Rows from block 9 of a small spectrogram diffusion model, named by matrix and row number. Rows with one number within an expert belong to one neuron, the router's apart. Each number is 200 + 30 x the weight over its row's rms, rounded and kept within 0 to 999. All counts start at 0. After the name is the row's rms in percent of the matrix's.
Before each expert's rows are labels from the 100 clips, of 14848 (inputs lightly noised), where the router gives the expert most weight on average: "lies over" is the class under the peak; "loudest" is the band of the loudest frequency at the time of the peak. Only what is clearly more common there than usual is listed. The data: songs of 200 made-up bird species, synthesised, often over outdoor noise.
# router: router (model.blocks.9.mlp.router.weight, 32x128, trained with AdamW), inputs 0-127
# up: expert up (model.blocks.9.mlp.up, 32x32x128), inputs 0-127
# down: expert down (model.blocks.9.mlp.down, 32x128x32, transposed), outputs 0-127

# expert 12
lies over: warble
loudest: 1000 to 2000 Hz
router.12,092,234,207,241,148,204,161,131,249,162,160,199,167,241,215,199,228,153,153,174,171,250,195,227,187,171,185,200,177,230,184,196,153,215,204,215,193,176,224,178,220,214,272,249,159,186,206,255,255,189,198,176,128,215,240,167,215,221,229,196,184,201,194,206,218,187,217,172,171,200,216,174,177,179,187,172,171,207,202,219,230,217,189,237,216,252,245,233,203,225,222,238,204,195,159,176,164,175,169,217,188,249,143,182,227,239,153,217,225,201,136,213,182,234,156,215,245,212,243,194,156,215,228,185,193,198,209,209,222
up.2,091,177,218,157,252,207,200,177,190,163,185,230,245,187,252,194,253,208,213,226,235,203,174,206,159,182,211,171,246,166,240,174,152,176,216,186,157,160,168,194,150,161,215,210,209,242,185,148,226,203,197,170,244,236,202,153,235,204,173,197,202,168,218,218,163,254,227,204,204,187,193,197,233,223,123,230,256,179,173,175,227,199,278,183,144,217,214,192,258,217,194,266,157,207,208,228,189,160,216,193,268,172,186,181,177,222,180,196,226,202,209,199,186,218,222,223,197,211,187,137,190,226,182,232,207,193,166,206,216
down.2,110,171,244,182,166,188,240,184,219,259,231,235,187,162,170,201,187,202,221,228,200,128,200,189,170,199,211,201,171,195,204,279,193,240,216,192,239,185,177,177,220,225,170,215,178,176,222,195,204,224,133,186,226,213,236,237,180,126,193,231,244,204,182,188,234,147,165,185,187,221,215,213,177,215,197,162,203,145,168,202,225,179,155,191,227,211,229,150,222,260,194,173,206,160,218,215,226,253,237,172,199,248,187,231,208,222,177,241,187,154,234,215,207,180,159,180,182,229,206,214,179,228,209,146,201,192,117,235,195
up.3,097,166,220,223,178,172,244,166,252,237,175,219,207,188,160,203,184,211,254,177,268,213,212,204,209,231,166,216,179,205,236,163,246,250,207,174,186,225,216,199,180,183,207,210,174,217,269,191,230,161,138,230,201,188,222,201,212,216,213,169,200,189,186,204,181,166,255,139,210,204,248,173,224,171,151,195,125,213,211,219,185,223,208,207,233,171,183,181,211,157,153,193,199,153,249,201,203,130,213,228,205,157,250,188,169,202,208,238,251,197,208,172,170,222,222,234,165,134,245,168,213,220,188,191,186,203,239,183,186
down.3,107,262,164,224,230,216,180,207,162,168,159,205,167,229,220,154,196,231,223,217,204,192,162,184,174,196,209,216,225,258,187,226,167,214,205,192,245,199,187,278,200,221,122,182,197,163,193,189,209,214,237,185,204,234,197,170,179,183,216,237,233,233,201,217,238,198,186,214,149,224,164,239,202,240,188,213,254,210,154,218,212,215,267,135,206,186,211,223,235,209,240,220,238,205,201,165,203,169,197,151,181,207,200,251,214,176,208,164,172,193,230,210,172,232,199,166,151,148,247,123,219,222,181,200,213,252,233,188,203
up.4,099,220,206,173,158,195,195,236,219,236,184,169,209,221,229,170,205,153,221,228,158,217,185,172,169,195,239,162,217,239,210,196,172,214,185,206,207,216,147,163,260,155,216,186,215,183,212,220,201,189,191,153,223,191,160,186,189,221,183,261,220,228,153,191,226,186,169,225,193,184,156,210,189,240,229,143,221,125,138,254,173,169,199,187,237,206,275,215,177,275,192,200,233,176,183,233,135,170,145,158,195,239,158,236,194,212,235,222,216,209,179,233,178,218,199,208,197,209,200,217,177,158,216,241,212,222,232,215,208
down.4,093,228,211,168,208,202,206,211,187,185,254,201,192,158,210,202,144,163,243,258,216,205,244,187,250,214,122,223,197,211,258,239,192,183,182,157,210,180,200,178,168,202,159,243,178,189,199,183,179,224,251,203,247,179,273,170,218,181,208,229,261,178,244,202,243,186,217,230,194,195,205,172,253,174,218,240,201,173,210,230,218,154,270,182,151,193,184,224,213,203,203,196,251,198,192,149,248,200,179,180,178,179,222,190,246,215,201,214,256,213,167,193,183,181,171,172,199,158,179,208,215,211,210,164,219,143,189,184,252
up.5,108,241,209,222,202,164,144,196,205,184,149,158,190,192,223,185,267,154,179,246,206,165,192,239,263,157,211,251,166,208,189,178,196,172,220,200,220,198,167,158,235,220,214,206,205,235,213,219,215,242,185,235,206,152,177,217,188,159,192,233,218,129,183,163,260,163,177,226,202,210,230,175,219,272,175,163,155,192,155,235,203,236,241,187,180,269,220,175,240,204,185,165,177,166,171,192,178,192,186,220,183,227,139,187,184,218,167,223,211,208,210,194,246,188,200,238,175,228,194,196,181,194,182,212,240,207,167,237,237
down.5,125,176,146,158,216,180,240,171,210,160,257,242,236,149,205,252,192,285,181,192,211,233,160,180,155,226,174,219,258,179,207,238,191,248,163,194,189,204,192,230,178,178,227,211,191,176,139,187,173,237,202,187,210,220,200,189,194,230,224,192,152,196,186,175,165,208,200,162,164,181,232,228,188,162,228,191,211,161,235,215,232,208,164,244,182,143,187,169,173,204,178,256,216,179,206,222,172,193,228,144,235,167,225,266,249,190,184,208,196,172,202,238,181,202,239,201,237,245,192,209,146,213,191,224,208,232,190,193,175
up.6,104,193,154,167,215,232,218,220,202,153,175,201,229,205,192,252,234,207,151,183,196,163,261,193,180,172,195,183,222,194,255,148,242,183,203,190,205,205,139,197,201,173,223,247,178,155,165,174,200,261,218,197,221,233,192,192,218,226,203,268,254,172,171,181,220,175,201,228,163,180,207,198,196,198,167,167,270,225,192,198,215,182,225,233,189,219,247,136,193,230,264,219,165,181,170,173,163,192,193,230,256,211,176,180,172,195,202,179,196,163,209,190,170,202,151,231,221,200,149,214,205,185,156,209,202,232,162,196,276
down.6,094,187,204,210,224,151,186,270,193,210,239,226,219,191,277,178,174,177,177,174,178,177,207,181,231,205,116,186,183,216,140,183,191,194,199,194,238,192,252,174,210,226,164,225,217,232,213,218,198,227,172,187,228,160,214,179,190,233,167,182,168,266,204,204,207,143,208,216,209,239,173,179,212,183,256,239,203,198,205,205,170,229,218,148,216,192,182,158,221,180,244,208,267,212,292,197,201,223,223,219,227,208,148,225,198,219,159,170,243,231,150,178,237,239,173,185,181,144,210,193,196,194,239,194,216,215,199,213,211
up.7,105,158,173,176,217,211,188,236,170,247,171,247,163,183,176,217,238,209,212,231,136,245,158,225,173,177,232,159,220,212,208,148,193,218,141,240,195,204,212,193,146,216,205,186,225,200,188,190,233,200,241,191,158,231,208,190,148,229,219,213,178,239,182,212,210,279,168,167,195,194,252,172,239,217,230,213,183,174,174,165,202,170,243,170,219,210,221,122,262,212,181,209,206,202,228,201,229,188,189,217,181,163,162,244,210,218,175,214,207,182,161,222,202,152,196,252,194,160,196,196,154,232,232,197,262,208,192,231,166
down.7,090,237,192,221,249,148,163,193,233,206,232,200,197,226,216,202,230,250,236,222,186,213,192,231,171,211,205,205,195,148,123,201,242,210,198,197,191,206,216,175,160,220,182,246,198,170,255,188,226,163,175,201,273,186,157,212,180,208,174,190,173,182,193,198,173,202,198,281,218,205,174,181,141,206,162,178,167,214,200,184,227,164,181,187,198,217,103,242,177,175,186,149,200,216,190,198,220,200,179,204,236,205,176,206,181,159,217,136,213,214,233,224,238,221,173,208,250,169,242,221,214,182,248,188,214,138,157,225,213

# expert 13
lies over: warble
loudest: 1000 to 2000 Hz
router.13,098,234,173,142,268,226,227,217,220,219,187,228,199,220,186,162,185,226,217,192,208,188,258,229,198,191,162,175,249,181,196,206,221,158,230,198,232,181,188,216,218,200,196,201,183,249,198,194,218,249,224,212,246,231,184,220,166,189,197,177,153,143,185,220,201,148,202,256,243,256,178,219,216,183,240,219,175,231,134,216,180,161,209,224,178,167,228,157,214,251,179,204,193,175,202,158,184,225,188,201,251,166,211,241,149,214,199,221,242,198,206,262,162,199,152,181,167,195,165,238,168,162,173,207,174,219,144,153,188
up.0,098,190,261,188,196,167,202,192,170,222,208,165,235,242,240,176,163,223,197,205,228,213,195,229,205,213,137,229,199,180,201,154,238,209,208,204,195,187,154,184,239,182,214,208,167,197,167,195,167,175,176,226,240,195,217,224,168,187,226,175,180,215,213,196,201,150,182,224,206,231,249,223,178,185,158,194,200,212,178,234,159,199,203,205,211,206,207,163,167,239,226,247,183,182,189,203,154,176,197,185,237,264,152,230,159,263,215,204,243,143,152,169,214,187,254,232,239,243,210,204,225,238,192,214,202,88,139,187,188
down.0,094,170,229,222,174,178,210,166,214,183,213,197,190,181,163,227,197,202,261,226,187,187,181,191,180,168,207,135,208,202,210,165,231,188,214,188,223,232,209,179,219,193,170,254,224,223,178,178,213,181,217,164,225,199,169,224,169,192,190,218,209,183,209,210,190,205,196,127,208,159,172,191,174,249,164,172,256,270,229,194,250,194,224,184,230,208,250,218,173,148,141,198,187,216,167,232,206,170,197,218,256,222,247,121,129,165,207,206,198,261,196,221,183,169,127,226,186,191,197,184,175,199,238,212,202,255,149,227,194
up.1,099,187,199,211,226,146,201,220,202,192,194,175,260,172,158,244,216,195,273,217,197,235,196,222,225,215,158,141,200,225,199,188,207,239,188,207,231,193,207,191,225,226,185,156,229,235,190,190,135,196,195,187,207,247,198,204,188,206,202,217,146,209,183,167,177,255,193,240,214,140,192,258,163,134,191,238,178,173,142,239,231,160,206,189,246,221,170,158,221,155,190,273,151,223,179,189,235,225,185,205,195,185,208,261,200,213,200,196,203,178,224,248,196,183,178,167,211,192,193,218,180,196,216,249,157,137,166,199,209
down.1,090,173,218,219,195,175,157,204,228,195,232,220,206,184,221,229,183,271,189,219,202,175,189,171,182,230,230,240,176,188,197,163,139,214,160,175,174,138,215,192,244,189,191,226,161,142,210,132,197,140,205,215,243,172,178,182,220,233,213,158,156,209,157,238,182,200,253,258,179,188,254,179,194,253,204,181,190,257,253,164,230,195,184,219,189,172,207,216,212,159,230,198,226,211,205,253,190,228,183,207,239,223,175,189,215,217,156,157,251,229,178,241,193,208,148,250,218,183,215,218,224,185,222,236,192,199,231,175,204
up.2,097,184,178,108,205,217,221,212,212,200,187,159,203,167,225,138,252,197,245,183,173,230,202,168,184,222,220,151,186,205,241,189,198,183,198,177,203,183,244,280,185,190,206,165,184,183,211,232,186,223,231,148,193,223,197,204,183,198,248,159,156,203,239,217,228,234,224,199,191,190,171,242,249,172,186,196,201,224,163,140,229,217,246,173,174,234,172,124,194,225,238,199,205,201,138,160,221,223,216,187,157,185,222,218,168,233,192,178,204,191,217,238,218,222,240,166,170,209,243,218,218,219,153,173,234,191,204,259,199
down.2,094,241,175,191,202,184,211,178,253,188,220,224,249,138,259,211,202,238,192,237,189,213,148,209,216,261,177,235,231,218,128,222,244,186,213,184,180,194,214,200,198,213,213,212,203,190,176,170,219,169,211,180,227,198,173,191,185,243,227,222,189,180,167,200,191,160,242,160,149,130,229,232,167,214,200,158,190,220,266,196,271,197,181,214,197,183,191,196,159,199,134,209,211,157,236,200,208,179,191,197,227,184,193,262,235,221,183,195,230,199,195,254,202,170,140,134,173,200,185,170,176,208,162,222,168,176,151,193,199
up.3,109,202,194,189,198,196,205,236,211,197,194,217,151,190,164,171,184,176,235,259,220,221,181,220,186,192,228,209,208,200,149,199,221,216,241,175,177,224,242,187,190,182,205,170,177,163,165,220,155,221,185,198,202,215,263,168,216,268,224,226,217,178,191,245,258,239,199,182,197,143,177,160,245,264,135,181,198,217,167,184,231,197,209,159,232,207,182,216,196,191,194,232,249,208,101,163,208,235,204,203,193,160,194,190,176,225,203,148,165,215,204,161,234,201,175,210,173,173,159,138,211,205,222,210,232,244,232,229,255
down.3,098,230,177,235,220,216,182,208,205,194,182,208,215,210,197,184,222,200,136,181,189,206,224,202,231,227,203,251,169,192,241,221,212,238,119,225,200,204,175,203,173,168,201,131,179,191,237,238,216,214,187,217,171,166,238,182,246,187,193,220,210,224,169,171,205,152,186,207,219,222,227,224,243,159,252,181,186,145,201,229,146,216,162,208,199,154,189,222,224,253,236,194,187,174,199,175,191,186,238,185,161,120,189,272,280,188,176,191,182,159,209,185,211,224,269,184,234,205,234,200,202,218,153,202,229,180,251,217,195
up.4,101,171,249,249,172,222,233,171,169,238,170,256,233,186,195,143,196,218,189,164,176,198,131,185,209,227,175,170,220,188,222,186,232,221,226,220,194,170,178,187,193,168,209,189,237,207,262,149,256,206,212,206,183,217,208,195,200,203,187,239,274,240,198,168,228,203,258,158,207,181,176,163,271,224,209,221,139,193,164,207,195,177,217,241,151,176,224,196,232,156,182,170,181,182,196,179,200,164,195,238,235,172,209,202,217,150,199,210,251,158,174,172,182,164,195,251,196,234,212,214,172,216,256,191,182,197,243,169,205
down.4,092,173,211,189,146,177,216,229,215,211,199,186,176,211,160,193,233,202,212,179,204,162,217,195,188,151,190,164,234,250,196,181,190,234,191,247,175,215,192,218,208,192,230,176,230,191,157,189,197,171,150,266,198,187,307,192,231,224,190,217,188,209,161,230,203,160,213,187,157,252,201,221,166,245,163,224,257,226,148,190,207,159,146,219,198,219,215,241,239,146,217,185,172,180,163,194,170,200,185,208,238,235,201,188,227,171,172,204,189,221,232,165,237,176,178,174,194,204,189,238,190,228,241,229,194,202,302,207,227
up.5,093,174,224,157,208,195,236,216,242,213,170,210,203,213,177,150,239,201,232,177,144,220,149,184,191,244,166,138,177,166,234,173,213,222,175,214,238,141,166,166,183,173,203,221,188,220,245,249,207,178,252,206,215,189,201,194,156,235,193,218,184,234,208,169,185,245,211,165,215,206,219,229,258,276,244,197,200,151,160,189,198,171,245,179,254,172,182,176,237,213,181,229,189,199,226,184,216,196,196,199,161,192,184,238,203,235,151,250,241,162,211,227,205,176,179,208,170,173,169,228,148,248,169,210,234,169,221,229,185
down.5,087,205,185,217,221,202,221,208,232,226,193,252,176,208,229,204,247,222,244,270,152,209,177,221,164,187,212,159,199,167,144,191,177,221,188,164,176,278,273,176,171,193,164,182,230,224,187,164,257,208,183,195,238,218,208,212,194,214,199,238,141,213,213,226,171,204,166,215,208,182,206,227,254,214,192,128,187,217,208,173,203,176,204,191,240,205,195,201,131,185,184,141,236,165,145,190,216,182,177,167,213,188,208,179,200,163,222,129,195,223,189,222,179,251,180,195,239,181,234,178,155,166,169,189,180,184,191,251,215

# expert 24
lies over: steady whistle
loudest: 1000 to 2000 Hz
router.24,101,210,171,208,180,188,192,175,243,139,182,187,161,258,160,217,229,194,176,194,204,214,178,237,148,181,223,237,202,203,193,207,188,206,222,217,184,214,196,191,219,210,264,273,143,174,232,223,246,205,205,247,143,163,230,159,246,208,212,170,213,233,218,203,202,210,222,134,149,155,191,223,194,200,150,201,185,207,206,188,198,211,195,201,224,225,236,209,168,241,199,212,197,200,206,139,168,147,243,220,178,207,166,155,245,234,157,205,197,216,134,165,239,237,157,240,219,181,263,155,210,212,206,200,205,177,231,202,216
up.0,086,203,176,230,181,252,156,139,236,200,217,222,195,178,236,186,210,172,174,208,210,210,185,210,207,206,204,211,168,206,250,147,216,207,198,226,174,205,213,250,173,188,161,246,177,198,281,165,211,188,163,195,236,213,246,183,168,170,232,183,185,189,237,223,177,239,247,227,211,194,196,217,238,197,178,205,198,210,157,204,199,163,237,190,164,201,188,214,175,182,188,182,199,215,204,196,177,147,246,218,218,211,190,212,198,282,100,179,231,139,152,235,185,244,213,237,178,141,240,186,198,163,188,236,210,214,205,201,139
down.0,075,222,188,218,246,192,202,252,180,251,231,180,190,186,172,160,261,271,196,211,199,226,197,179,194,194,270,234,186,234,144,173,262,205,251,187,183,188,190,207,165,231,152,209,230,212,172,157,179,180,212,199,197,202,162,219,172,220,208,180,191,175,233,203,216,193,230,295,179,208,216,163,162,200,187,188,151,207,218,198,251,232,217,264,181,269,191,213,193,190,188,234,190,158,182,193,237,160,138,199,171,203,210,224,188,214,247,212,187,159,217,138,219,207,157,225,220,237,195,212,189,222,187,182,215,182,217,213,242
up.1,110,204,212,153,259,233,211,241,228,237,204,178,182,184,144,202,206,210,199,209,209,207,221,184,216,169,196,139,214,181,217,224,265,201,161,151,205,173,194,193,177,233,231,182,187,164,193,240,258,203,233,213,179,169,203,284,220,178,186,188,180,211,174,209,220,232,210,165,163,132,208,193,199,188,192,156,226,222,219,221,192,215,211,218,211,254,171,156,221,198,230,168,127,190,172,140,153,243,192,203,150,180,179,244,184,240,215,204,199,219,208,190,191,136,190,178,212,183,254,240,159,178,213,209,228,236,205,265,204
down.1,128,240,252,187,234,159,195,198,221,211,178,150,229,176,207,200,203,207,224,241,203,197,203,145,176,216,204,201,133,140,203,165,170,198,201,245,212,202,173,181,209,264,231,168,197,216,179,191,262,194,204,203,216,194,203,224,134,212,193,184,166,212,174,144,172,131,156,146,174,224,279,177,191,235,181,209,166,181,178,228,236,206,231,122,181,223,214,165,220,193,161,164,193,191,265,199,179,153,190,237,189,252,165,211,166,176,200,226,181,216,184,200,191,225,222,169,230,184,227,219,225,215,198,222,196,203,165,215,237
up.2,083,180,201,117,249,165,229,208,207,170,165,237,216,136,220,200,207,188,240,262,192,214,154,171,196,195,197,203,228,222,212,176,174,156,187,171,191,197,221,180,219,181,282,173,210,218,172,227,219,206,195,153,242,246,239,159,190,168,244,198,192,194,225,212,184,236,199,170,228,151,184,211,175,203,189,163,191,225,165,229,194,208,237,187,255,192,177,182,202,205,179,246,163,170,208,248,160,167,218,184,219,215,160,210,190,215,234,251,185,161,148,249,208,241,246,191,191,216,203,159,174,251,193,243,225,148,180,202,226
down.2,080,207,185,187,216,148,200,196,184,237,217,202,208,194,173,208,184,218,151,197,213,174,220,192,133,208,170,206,196,181,127,212,144,247,197,122,195,225,203,219,251,222,211,205,192,220,185,178,171,225,160,231,192,236,140,242,168,161,189,216,195,202,194,229,167,163,193,191,228,238,219,257,187,216,188,177,194,182,225,244,254,228,195,168,232,147,205,212,183,230,193,201,142,195,144,225,263,252,256,149,149,237,228,250,170,169,209,188,159,187,244,182,183,187,199,196,195,227,226,159,182,230,226,201,221,191,189,200,180
up.3,101,205,192,206,172,267,216,230,198,169,227,147,191,226,169,216,202,223,156,158,187,184,162,194,177,209,215,198,173,143,134,202,231,236,241,200,213,248,249,206,180,182,165,205,156,185,196,224,232,196,232,255,246,172,175,205,191,180,175,228,182,201,207,189,187,211,208,224,163,195,198,235,212,209,193,172,233,185,201,219,182,164,202,201,226,127,190,223,167,255,189,146,185,202,228,189,186,200,220,261,201,206,194,215,265,210,155,167,265,209,190,152,177,178,222,231,229,224,150,168,253,160,150,232,217,198,256,191,240
down.3,088,206,194,188,164,149,183,190,174,285,177,248,182,202,97,196,199,211,226,226,140,192,221,206,217,189,223,205,197,207,166,197,204,194,214,187,178,242,190,253,200,254,201,254,251,194,204,175,197,186,222,155,211,226,200,259,184,130,219,254,190,197,213,227,170,184,172,228,190,187,230,194,132,203,231,182,209,228,219,242,155,183,183,246,171,216,204,169,207,224,224,189,197,198,227,165,245,213,236,158,209,217,192,199,187,175,177,202,233,194,173,264,199,143,218,216,169,200,191,170,198,187,237,208,251,170,186,168,244
up.4,081,175,234,209,181,186,214,220,197,152,213,190,167,175,179,162,201,200,243,209,211,153,238,189,152,140,257,163,224,199,198,248,199,193,169,225,231,181,204,202,182,206,182,213,174,159,174,211,188,218,260,233,184,182,226,163,251,221,168,152,213,173,209,202,209,189,192,211,157,163,207,197,220,215,210,217,244,183,157,189,244,148,196,186,264,210,199,149,262,244,199,203,231,225,167,189,192,246,207,230,209,128,144,206,210,144,159,192,216,203,237,164,246,171,186,202,177,204,235,197,181,203,247,186,241,244,233,237,247
down.4,091,194,209,209,194,236,256,237,245,160,212,165,231,214,298,174,169,233,191,218,224,222,171,202,169,212,201,228,178,203,240,166,196,187,180,165,169,175,206,167,188,174,200,158,224,209,240,158,176,190,209,220,178,215,253,168,204,229,192,178,181,173,199,192,218,264,198,189,241,241,140,179,179,188,182,171,182,209,178,163,246,185,207,206,157,217,188,235,176,142,205,210,262,160,144,174,165,230,231,183,200,210,204,176,195,235,247,188,144,191,238,177,227,247,196,191,239,184,231,226,209,256,233,166,145,210,217,188,196
up.5,092,206,161,196,235,210,185,217,207,181,189,248,191,184,173,221,168,198,233,181,207,233,229,223,160,212,260,164,202,240,175,217,187,193,207,238,184,186,212,177,138,156,229,152,188,177,172,204,229,222,211,196,162,166,204,197,219,224,190,204,190,168,165,243,238,225,196,195,220,170,274,164,252,259,209,205,111,241,161,187,237,218,230,222,200,217,209,176,245,190,204,161,199,202,177,189,174,243,214,217,221,163,148,211,224,177,161,158,258,162,179,190,209,162,143,193,219,196,139,234,193,205,209,205,256,252,212,179,225
down.5,116,243,209,183,200,178,177,181,186,216,173,207,189,195,117,171,160,192,249,169,152,178,213,192,215,158,169,183,210,205,210,259,226,175,196,241,203,201,173,236,162,228,139,282,222,162,178,184,182,192,206,168,258,168,196,239,234,187,163,273,180,217,241,195,210,209,249,227,214,221,197,182,158,183,238,230,198,196,233,216,175,126,170,228,195,196,183,172,208,189,185,231,247,204,192,164,246,171,165,152,252,191,161,164,217,213,179,214,201,224,203,224,188,143,208,195,193,170,192,249,186,204,177,191,222,206,148,203,193

# expert 22
lies over: downsweep
loudest: 1000 to 2000 Hz
router.22,095,203,248,176,161,268,226,170,203,137,181,141,174,173,248,217,231,151,185,214,159,247,153,236,243,154,239,197,170,231,197,202,195,234,145,224,252,210,232,192,238,189,193,201,224,187,183,206,141,222,171,163,174,204,193,185,162,171,190,251,153,191,204,226,238,211,176,251,180,206,231,223,170,221,201,224,212,219,206,223,244,197,218,193,185,199,237,222,212,216,191,190,214,165,151,172,174,217,180,210,210,230,134,248,187,241,182,194,198,191,141,267,206,206,183,218,215,234,174,197,156,205,209,195,253,176,201,225,217
up.0,109,163,151,233,176,216,242,209,214,202,155,182,231,218,196,168,179,281,198,180,222,188,213,193,264,197,165,183,221,223,268,220,243,219,184,231,216,203,202,219,239,178,170,214,227,108,190,172,182,230,161,202,186,162,178,205,223,211,148,222,256,192,217,212,186,185,190,237,236,237,224,191,221,232,165,210,197,178,168,210,230,207,191,195,188,196,180,175,190,211,162,129,202,185,122,204,213,252,266,161,200,189,204,222,183,223,187,180,222,164,213,202,252,212,220,184,226,218,226,150,217,139,204,168,179,230,177,169,188
down.0,094,241,247,229,189,186,134,170,193,178,194,194,189,201,234,159,176,153,236,221,211,203,228,212,245,189,244,194,222,231,174,223,215,165,183,153,190,181,236,203,210,213,207,226,250,244,180,201,192,198,181,188,202,218,269,217,244,260,243,169,228,205,144,154,167,185,165,194,262,177,207,209,196,134,242,222,242,197,207,192,170,172,200,154,137,221,204,212,207,229,203,227,192,243,277,219,223,201,168,187,257,179,206,212,151,234,198,216,172,208,200,194,221,233,202,192,190,170,234,259,182,180,210,190,236,234,172,245,205
up.1,109,145,166,208,197,231,200,230,220,176,220,197,167,168,183,230,223,198,224,221,207,152,227,197,223,172,170,179,197,215,187,204,257,187,150,200,190,246,192,267,210,229,206,159,222,173,159,176,217,238,251,271,208,208,220,246,167,202,143,215,261,164,190,219,246,157,254,253,219,208,233,164,175,265,189,222,204,197,235,186,237,175,179,207,200,236,167,185,198,201,208,137,158,180,206,142,212,215,191,167,236,137,189,212,145,204,196,162,238,177,162,202,179,175,207,190,195,204,203,163,220,165,219,218,198,198,228,175,210
down.1,090,220,211,217,220,161,233,203,255,222,213,179,257,196,147,192,158,246,181,197,203,221,196,176,118,179,196,209,211,199,254,186,190,190,223,196,224,189,195,163,191,243,220,170,190,260,173,187,288,205,226,186,207,228,213,205,192,164,198,236,149,237,206,150,201,186,220,215,136,251,242,171,180,203,210,187,210,210,159,217,188,159,222,232,182,204,232,190,185,117,229,200,183,177,196,200,212,168,231,216,189,228,188,194,213,226,216,236,156,244,210,191,175,243,206,180,254,229,144,169,224,197,173,270,196,237,189,225,186
up.2,107,176,224,197,238,199,246,212,183,258,199,233,207,200,160,206,144,185,240,195,223,159,184,226,175,238,185,167,141,175,230,243,225,177,209,179,172,193,198,173,170,185,202,251,216,153,221,185,245,171,165,214,180,194,178,209,207,187,183,160,233,254,154,223,209,165,247,179,194,180,223,222,195,204,159,139,190,268,252,201,215,201,208,201,170,203,194,174,216,199,156,172,203,192,250,265,225,214,223,174,193,179,211,161,174,179,219,205,173,168,198,153,163,213,241,220,194,155,272,218,214,274,173,167,235,203,167,223,223
down.2,244,232,216,220,214,242,154,204,148,207,189,134,199,193,212,178,210,186,208,236,247,234,160,203,178,181,214,171,173,252,181,223,173,232,164,175,213,238,189,238,134,233,149,193,241,127,173,238,205,205,168,225,242,198,188,230,221,214,228,205,164,180,161,192,230,173,223,193,212,231,174,193,180,239,184,195,197,228,225,241,195,198,169,175,276,204,223,167,247,207,158,213,169,189,230,227,189,217,229,239,176,247,223,198,187,177,233,195,135,125,248,203,170,212,206,182,202,216,255,209,176,199,157,200,175,201,161,181,201
up.3,087,202,209,192,179,192,232,196,176,160,193,192,198,236,220,202,227,173,247,236,221,159,194,224,230,162,196,165,232,153,218,192,211,191,139,186,229,195,179,176,245,180,183,187,160,214,227,188,142,213,190,198,220,191,196,243,200,173,230,192,193,232,228,196,205,182,232,229,189,175,151,251,215,207,205,218,270,173,162,185,166,174,193,198,197,197,240,163,129,228,216,221,267,154,142,168,172,203,189,142,179,204,217,235,174,235,256,231,184,206,187,239,228,193,263,211,157,198,252,177,245,197,189,262,193,142,168,217,222
down.3,076,192,169,196,220,180,262,162,192,202,196,166,262,189,171,190,237,228,179,193,179,220,223,141,147,199,174,208,237,246,202,202,171,191,242,232,216,242,206,215,213,159,216,223,202,247,196,210,232,159,227,218,204,198,244,173,251,213,160,246,185,195,239,191,144,152,167,143,204,151,202,199,190,187,235,222,179,206,242,227,226,209,156,194,217,153,161,206,211,242,195,240,187,249,180,165,204,212,234,195,220,124,212,143,191,151,191,202,159,150,199,158,234,197,221,237,245,188,171,200,207,174,206,233,214,209,239,166,196
up.4,078,192,203,176,237,168,245,218,207,198,172,228,233,244,160,194,157,216,223,151,229,212,221,246,180,209,194,181,197,192,256,193,188,197,182,219,118,218,207,206,205,166,201,224,199,226,193,180,224,146,183,213,207,250,220,184,206,220,250,188,226,212,250,192,153,224,283,191,152,209,205,142,214,199,191,216,125,136,169,223,151,172,191,224,210,176,177,237,142,189,199,193,242,196,205,250,221,134,196,193,199,208,236,185,229,194,203,282,190,171,218,190,175,195,185,206,185,153,252,218,196,216,177,183,181,212,229,216,188
down.4,174,232,207,199,128,189,251,193,193,256,155,218,211,194,183,266,235,177,170,192,145,176,217,206,172,186,211,220,223,200,213,191,227,222,183,176,238,193,202,198,239,147,189,190,174,218,191,155,126,246,162,193,199,157,263,187,209,211,174,201,257,165,182,224,153,190,207,212,219,229,220,184,237,209,205,202,243,243,223,210,248,158,197,215,210,180,218,211,223,182,226,240,226,170,227,169,199,150,173,177,152,220,194,236,226,203,236,216,241,264,148,209,207,184,197,170,181,166,170,157,205,205,275,169,204,197,234,212,177
up.5,089,183,241,198,218,237,219,182,186,189,228,170,216,230,212,244,277,214,195,249,198,246,188,236,185,191,146,205,211,167,211,183,206,228,204,239,187,232,185,206,208,201,160,219,173,209,271,190,174,213,164,204,239,152,187,209,156,172,222,166,246,214,204,183,212,177,218,208,184,185,114,241,225,234,150,183,257,183,174,220,190,181,185,177,157,157,215,219,165,256,210,220,197,165,171,188,128,204,175,219,209,208,166,189,193,162,194,236,258,219,156,175,268,224,180,230,178,193,159,169,236,211,174,214,219,174,188,172,175
down.5,091,234,188,165,201,184,167,236,185,235,200,229,211,240,210,212,164,218,189,167,207,223,208,182,239,181,218,204,264,198,184,168,257,177,204,154,176,166,215,157,173,190,220,244,213,146,195,263,244,164,196,251,237,187,209,150,141,194,208,181,209,191,182,229,246,267,217,224,197,218,199,156,197,156,177,237,182,171,255,188,158,193,258,194,165,240,214,248,216,212,216,238,184,191,179,244,274,184,234,226,209,179,190,200,238,253,203,194,206,241,216,246,184,189,149,197,180,225,197,207,203,171,200,185,185,198,241,208,245